Weights of a small contrastive image-text model.
Model: 2.2M parameters, 64-pixel images, encoder arch efficientnet, encoder norm groupnorm, encoder activation silu, encoder depths [4, 8, 4], encoder widths [40, 56, 88], text encoder width 128, text encoder layers 6, text encoder norm rmsnorm, text encoder activation gelu.
Training: soap at rate 0.002, 3700 steps, batches of 128.
Rows from block 10 of the image encoder, named by matrix and row number. Each number is 128 + 24 x the weight over the matrix's rms, rounded and kept within 0 to 255. All counts start at 0. Numbers have three digits each.
# convs0: expand pointwise conv (encoder.blocks.10.convs.0.weight, 224x56x1x1), inputs 0-55
convs0.87:090078120166134173138156138120136158102156162186107102153152151110137127131147116117160162122161142135144110144150119156137087164104118138111113155129094107142105138151
convs0.88:130151157165101109107117130111101145120156137119118082143140141119096139104148125126111157125130109107126130112131142139134144114155143118130128092124142093102152125129
convs0.89:119086133116125154174155159107133124120121103141116120136140123150131140143118180157123117105155117129121160112126116106149120158118099149136135114163148145147104117107
convs0.90:078154131122127067126087088086068096090139128109122080125105192099082119141127123140146139164164094120177126165085089103158134102114114141150107089096153141105135117153
convs0.91:101144098078139138108066106099092132140138134108106102113101087142162140141113109172154119151129146168164096098130152154162149142142171113110112146159129124176140116143
convs0.92:093210122063156122181113170110131148156145110170134127145074127082145164150159127112114156146104160150153110122155087124098129121119099130139139104142175150055112169160
convs0.93:136137104138084100131147165091147137141169132118143125128144137162147135100166173121127124130148148142121091157156158126189100163103149118141146116102150114116152140140
convs0.94:104120119117129164164144123138097152125109105130109098140155131132078174104116115127076076114151118123105132107129153123147114146151120146147123092162148109117099140123
convs0.95:096124154167113114130156110134144160168151120167170125160157126101163146125139130152111117139089128155111097119124151137119130109141107140124134156070128118090115131116
convs0.96:059170153099175206133162115096127140210110123146125133151131135124172086146124141135159146132141122141132090127084129126148162173116135076118143132149160126199180108111
convs0.97:149111156135177126120152111109125137148123155138119099123118108130115094099113144148134152159169149109085145132115143176148165138143127133177106157110119147132132072131
convs0.98:106133147114099119133126127115094139121131108127139115105126117136129121173141125105128132113136147157151175122173136133133123156139146165115144136132144110144145105120
convs0.99:106125093146140101135157136112119136102128128136145126093113092113123114098160095071137094140095122127170113108115145080154102132120124167101126122111120143127133137114
convs0.100:150073124110134118087133094119117135125172140146139092123143105101135147128174089140158164130085107102085103124103139121091119150160114116146112124134116127104120122129
convs0.101:135136100096129107113132105109135083147139078143123079105128134139134174152143122112172101146114145158163105181107113145131102141092140142129104152134134119162170093127
convs0.102:144140118124144104144120137153124100094127119141114129142137151121107136105134127101123156147124121124134137099152166123132128124139115112146136134117112113096146109137
convs0.103:092075090123140126143133140145127131134107168118152131092122145140131129144085132134152153159136169147154133119110160164120116134135115139157167126124130141094080079109
convs0.104:109159103142165112139164119138151134154100131116117135102115094138144146071143153106116096150158161115113148119164085093122089127152132159178117167116117109127104130122
convs0.105:155125152145118133143115093158125165110138106107147138112158105106138168121119135082144143114157129119154105129133181140090153086096147109115113135152138103081147143119
convs0.106:091104154124119111094167145100124092118136129142112123143134145120095133129155127108108110155130186139165114132124078083142142075094112111122172101153137117149118126147
convs0.107:167165166169135081133095116106097148174126134166156095080157134090115115142152129157124116118144127145117099142097133093126103117109121079149117160105138158156130113122
convs0.108:118117072134103158115145125116136137119132131130123126136098095124110123106153123136129143158139144133101136160083152123166098157131127113110117136110158160125084158173
convs0.109:119079105110160107126135079164113139123170173163155110125120108138124127145125102137130184111130118121130168105113149115103160131115160168102099154078111102077109130116
convs0.110:124138129174152110095115098137105122170129123143115135166123121131145114132142110175115113122045213160163111122101139124146118093129121134145119130152122115160140063132
convs0.111:132123138126117143110160114125132100104161145127137135082110140113155113141140107120162123144117113148097096073136128162154102125067146150112131112144090066151132132115
convs0.112:123101122128138125148136128174121126131149104093147134131117137080105122115134115087128143124137072144073125134125074115115158097176124089129128082139137096111134104070
convs0.113:127138131152167120084160133115154112137125124141136093121149091153136098120137114150130118137098143112137133127147146134153127137111134174119164168111154131144179109140
convs0.114:078113150150132143079139149157117130122108109163154131115089132124145112161109114110129104111124152151137121079124163112068128120144135126131126148091123094106135102121
convs0.115:095171112094137102113150098128077140163132119135136127208115079131126120148128134114143096182140105161130132141123124130145142129127144113115142091123142152140155114118
convs0.116:132127132102191103102094124160112113155145134142087121127105120126139142137151122175107122175109121145151106145143097112160110115090106109076138093116123111155123112077
convs0.117:145132133150135099119121141125157125151108140133129139166100114146112161086117120099119124087106118148126106130129076123122149121161105085143150105094135153124129120132
convs0.118:106129058100101146158135119095142146098129147138182155096144076097147136113115086175090150120134125134137083106105121114152103134149130133133131109112128135179122091079
convs0.119:141138175152128138152142117171115119119144147137159127156127144137088133141135124163107137181130089121110116101127166109144137136129141113160086132163111143124083122130
convs0.120:121160123145148181141131067127126136148059076160131110142110159106130117150124112114142103133136154153104109127113114143161099170125096126148149139161098196120105156121
convs0.121:135093109117124092065111072140127122101151117118127119141115138087165113115097117118164102151121085114149133123155125113150173089158120147100131141131162155117117117110
convs0.122:124123100107139135122154095165135092139127073078134158149135136095096067132155141160114133138146129120089153152118159133116158149113123148078111139108130130098130156125
convs0.123:101091141166095131130148114095142153134105149172136164119097130137075083154144163105154105119120110140113104087174146116157146131148149145138145117163140120086117112146
convs0.124:111129199155078136118114169155155146070157132108090077088119148109138089115106150110126140108138108130161150179150107123094137189123103059084108146106118105129140117092
convs0.125:146143118148140140096122123132093133135108134142126121101133132145126096156090152149139140092126146164129145111124134110099071062109132122093123133123120121082151123144
convs0.126:102135104119133142124117131129162122134151097092117138145100131112102140123123137115143110115122098098116114119142107136113171148146186123135118136117146102077125117170
convs0.127:142123119107116158116128110160135110105122130157145140109127122104164134114103117125150129098113135136099137158086119083117127141105125141133135135118130093142117148146
convs0.128:143120149102141176126134130127122146152147187171126093138140160132141115151151061112089144116159069121093170172140118147134113128076141093087121148123097126112147133125
convs0.129:138107150154142145117147133113106102115090074129125118149135157123112131123140136081118108110155104113101158144090128124188050155122107140134126100104123146103130163106
convs0.130:109149120125107127128142115191156150113100120139151136123158105113124140109102118100117113112110121131078111142106136107096125111105095197141111118129089114161124094097
convs0.131:089168186120140126138135141164166096194141128136120150135094091129142108121189176171170117152125163143180121108131134177145101106123130128094097150170135102187117099166
convs0.132:126095115125138120191117128116138123169150116115176173111174098073121160098145120127107113133119132143128134142150071104121152099117133128114128081142119159148141109095
convs0.133:155115127097109147112128169113103140138169127102143104115154097103115115116144098102115133111126131118074145122138145140142129159162132136115124160129156102149134152110
convs0.134:171112156126155094126128146141114127148133157170106081138137079114129134064113161123104127134126172125134120121116149169129132137155160157140129132134156131141149139128
convs0.135:144142169148116131157129150106100103123106106126183138101104135100125142105134138086158130111141128136122180143110117093137121115111137129112167158125148102122139120102
convs0.136:138134153153103119116096113141103154137109110127092119126138172132126164144115127120146129122130146136121109094137138139121118080130081207115119112115157120130120125103
convs0.137:115130066122102080076138121134117137139139124164119124098101125167115173137125149122120122157166137113163123143149118100160133118155136119090150092158071108109135134101
convs0.138:115122157102155142079161126120147030190154155148127190137132130090151125137155140154142148162106145112101126151113140143125129111099130156117133125191174124166149197149
convs0.139:105108126128152158110121153101142128148121143174143109097116151112093137180168148070128133148151094116118140092128153159122138156118166149111131133137133129077116152160
convs0.140:138092124176157119152116098136116123109105159123116115115100131140106133059117147127162148143131114148104114121122131129144133056158152163129141116124117124124113095091
convs0.141:114121108104106096085135108135129109136112182119151160158134131095139142106121148144130126153121116104152172138147126173085144117133158131143133154138124118114138151116
convs0.142:124091167102101139126094109106122122104148187145111142088152122121161133144113131125114112150133095138127111134088079093144142115099177106129094125117153169133140121146
convs0.143:164120123159142140118143101120139161132115144126108144090090164114165143114132170141129095097154126142160099111104129109133164123119146185073136152065140135120105122107
convs0.144:131131145077134114123143114108133150153143116150139130065093134128127103195156139182139132136117131137137133145163126174098167136113162104112123098162119158173143095182
convs0.145:146087101129132154108174089097138177122125117114160145112132136117127161146146140144146103136160115112146169119136122139142103051120138106120106101169114173154117141129
convs0.146:135152066154106113145157130101103120155120149124106124083104148150137177124125126131138136137145156162121106140129119099113148147085143157089146093085115169094069110150
convs0.147:113127142100190169145109151090135140114137102145133118097108122140145101127153113127109133106133075172161116087137137157116188138135139126170132080134111151119116119156
convs0.148:145157126122114131156131159107123136124157142162099114094159160142131104138139152136126114123150143142141107121131117121161127135162156174154106127134135083138089129114
convs0.149:128118177123163099132156112132168128133111179106148149142146087137098112124159154084148131100111128115111145101138132125139173093139154106162141132090099118127111137167
convs0.150:075108117132105136156140090136157158136152119124089124170110105143138126132102127155116138147148129126157140144128098194149087073138105076140141085153132099148091137119
convs0.151:126126112122123101113168144123123081113144092107117144134154131131192196095155126139111106150096174132114111073070131126118167125114118177109140082160215127132089108148
convs0.152:079107096112144136107076147055126121140133115102074100166126119134122139123113161182145114115103152117168134115119089168133081093141100166127151143147118172128171132100
convs0.153:137118082134151111092105129158114122132096124115152155131107122120114091151137159152089114150140154165132121127113118110114108141112140129095142124157127151139120126135
convs0.154:153137157105164117111144132150132138089136121102119140133128136099121137144113120141129129147141133150127111124116174145112135135125151107115121110125083150102110121122
convs0.155:113100076108139156161129156133130149099110122077136131100135148148105085097120134139095160109126111153125137169101135111110161126114118155120128082164097114103104131127
convs0.156:135127082110171135110102114085140094112150138125105147166140101115095127139093106105111160126158107104158122127140132109139139189134131134127142114073115161116139156112
convs0.157:162117129094141158050118122164144142094094097103129123126101131189143152202125149133129110129145103156113107116138178105161106146130116105135118147123153123134150180129
convs0.158:139124083117140133101128116158158115105088115166100147127152099106116126136127133110133150142144131140117110144162127125146117151133093160092092133146103099128153122111
convs0.159:132129136122115155088121073119118129178182142125150101149103163093111134146118155099142117129130117164167120105099104101119157162108093147087132120131147078166124121086
convs0.160:103166113107126107146126117126117117146125127129135158091168095139142120168133093142100148151143155136156117099107103094137158086105116134102132187135109148101120158151
convs0.161:130120144100184133131163111078158159127129128164142085116141106202143113132127115117115148118093151164108127119139147113114143105155163128147105137137137147132131132098
convs0.162:140122186105089106111143113126099171145165110155122156153126128078100095138157161166125120091197138120151127137153162072120081179171108143113133137093169096112119134115
convs0.163:176133156113092097177143105155160136157118157140162111110136154111094138133103140156166138120140136129091140104159122123162117161165143092132147124133112129113173154131
convs0.164:120129110117145087138124123093095107131180130126120109096105137151136116134136123152167161082150158105074113140118106145113131131118138103125155091136132174145105102121
convs0.165:108099123124122064134128106122134126115120108063100168137108138109156112091121154102173097116098160125154162115091132146120096134168087120081098141127145104118149135103
convs0.166:107158133155138103103079138184145120105101095127106143124118102091128157147115119118112106133164148145147162115152167139089117144107136096114142121151170135109107175119
convs0.167:086173107106129149111140102169114155136073129131141124172141104097099105129114051146109148113167149131140149144090123167152157132139131191144089090123122172142120128104
convs0.168:113109126136153157121096125146103108116121142121122159110151115137121092069171138111182122160123168157111112115124133149107108135137165105150140119127123106140131073124
convs0.169:124151120098172119121147123131125117148104153144179117098120127147108137121177116158153152121134104175149122118183081158136130145120131153121120162105134137131149106176
convs0.170:146150086099149139132148115097147151092136155122132152132125073149127125086146111129115111128123104157131133101136142132061135188127082138124105121140127118149155158131
convs0.171:099136133124115113145166134116193104133098090146124129119114099100115122171135101115149130154115130104128181151078189144097099118130137129127174106125160131104150117089
convs0.172:126142116151123133184149120104110143103127158149127132130132160124151128121196187071133117108131116100110116140159184140161080143103117138184117110133145108132136107112
convs0.173:104146118117129133075155116102128103174166140118119148125151128126151138089149156156165133124152119111127136160133123133108165178140065120187099080153117113117176108099
convs0.174:120118121115114146126145141117151090115094121135068180124080133100119123094161143110152119120123101106128106144127121092117121134202123154154105139106140140121135109064
convs0.175:122123154100109170139143122161123104187087123172127172121166143127120135110149151108111129120157114124107128084102147090117126153109127126161105133142109168103178129167
convs0.176:138157104155139119131141089139145105162143157130130133172184130158142151141119110101146150121183085120158120145144123085129138067143188111141177119122134094073116100123
convs0.177:151148149164181134133128120073084121109149146140130118137110116129106148101132130170134149137140139122184149141131071093167145157156117113139119128096108114135164106122
convs0.178:090134092095145124112125142151123098146075152144111144090088125107119116105087144138124079161121153123095099132138104121098143159145153149121114126150172118093108139134
convs0.179:137161143119160152186087149134146139139145155128101128137107118135137086124069142130115124199159132134112134065133102120150135173154144143113142162062091120171112126151
convs0.180:156127145153094118120130134146116137091185146130128098141111123127095147134114139147111135138148139103152134144117125176100150133150102146178152090142145103149076094133
convs0.181:112158106155149133106110092137131136110116163123132110084099131118112128129135215107143130144140171057157159094120157138117134116123139092106110157142140132158136120092
convs0.182:150138130135183137117129121109120140145107133128146109105136124134096157083115109143122123178118147143110111122135169134132095126119114121131157111156139182103130090139
convs0.183:102110149110139127120156133154132147096116164121120157111128134140123095133119167120129153164117080097127152145111132168111116126113116078137178114156124124117103113124
convs0.184:221130088133114145107117119135139129126161138137129139156136142083156109102126123118133115114144146112107147096143135115145132155094118110150125121108115125154133135115
convs0.185:172092166115124141110121148130183147091107146094145134128166151149125170120101152144135179126191132135110157136123151163114143097142071136152152139141102111102146134118
convs0.186:170122173142173132083149125131172144137172099127156105136146131148155106131149073155105159143122113144069112159141164115119137132127170132116115123077092102121120145171
convs0.187:134124133127149106109172116124143132080087109153134139149109127147107074084134130154110135118071135142118161096137136134141088154090138105097121158169169135103140186129
convs0.188:155120155101125129150159089109122116115154105116155182122110102095125131130160092132144152073132113146118123142147133114102118181142115139173117115089118117111159147156
convs0.189:088118137137145090093163119132135158125091131100138086121123131119133136122171104074107168205156121126116140101114122141160094086142128159144097141144066099115112117102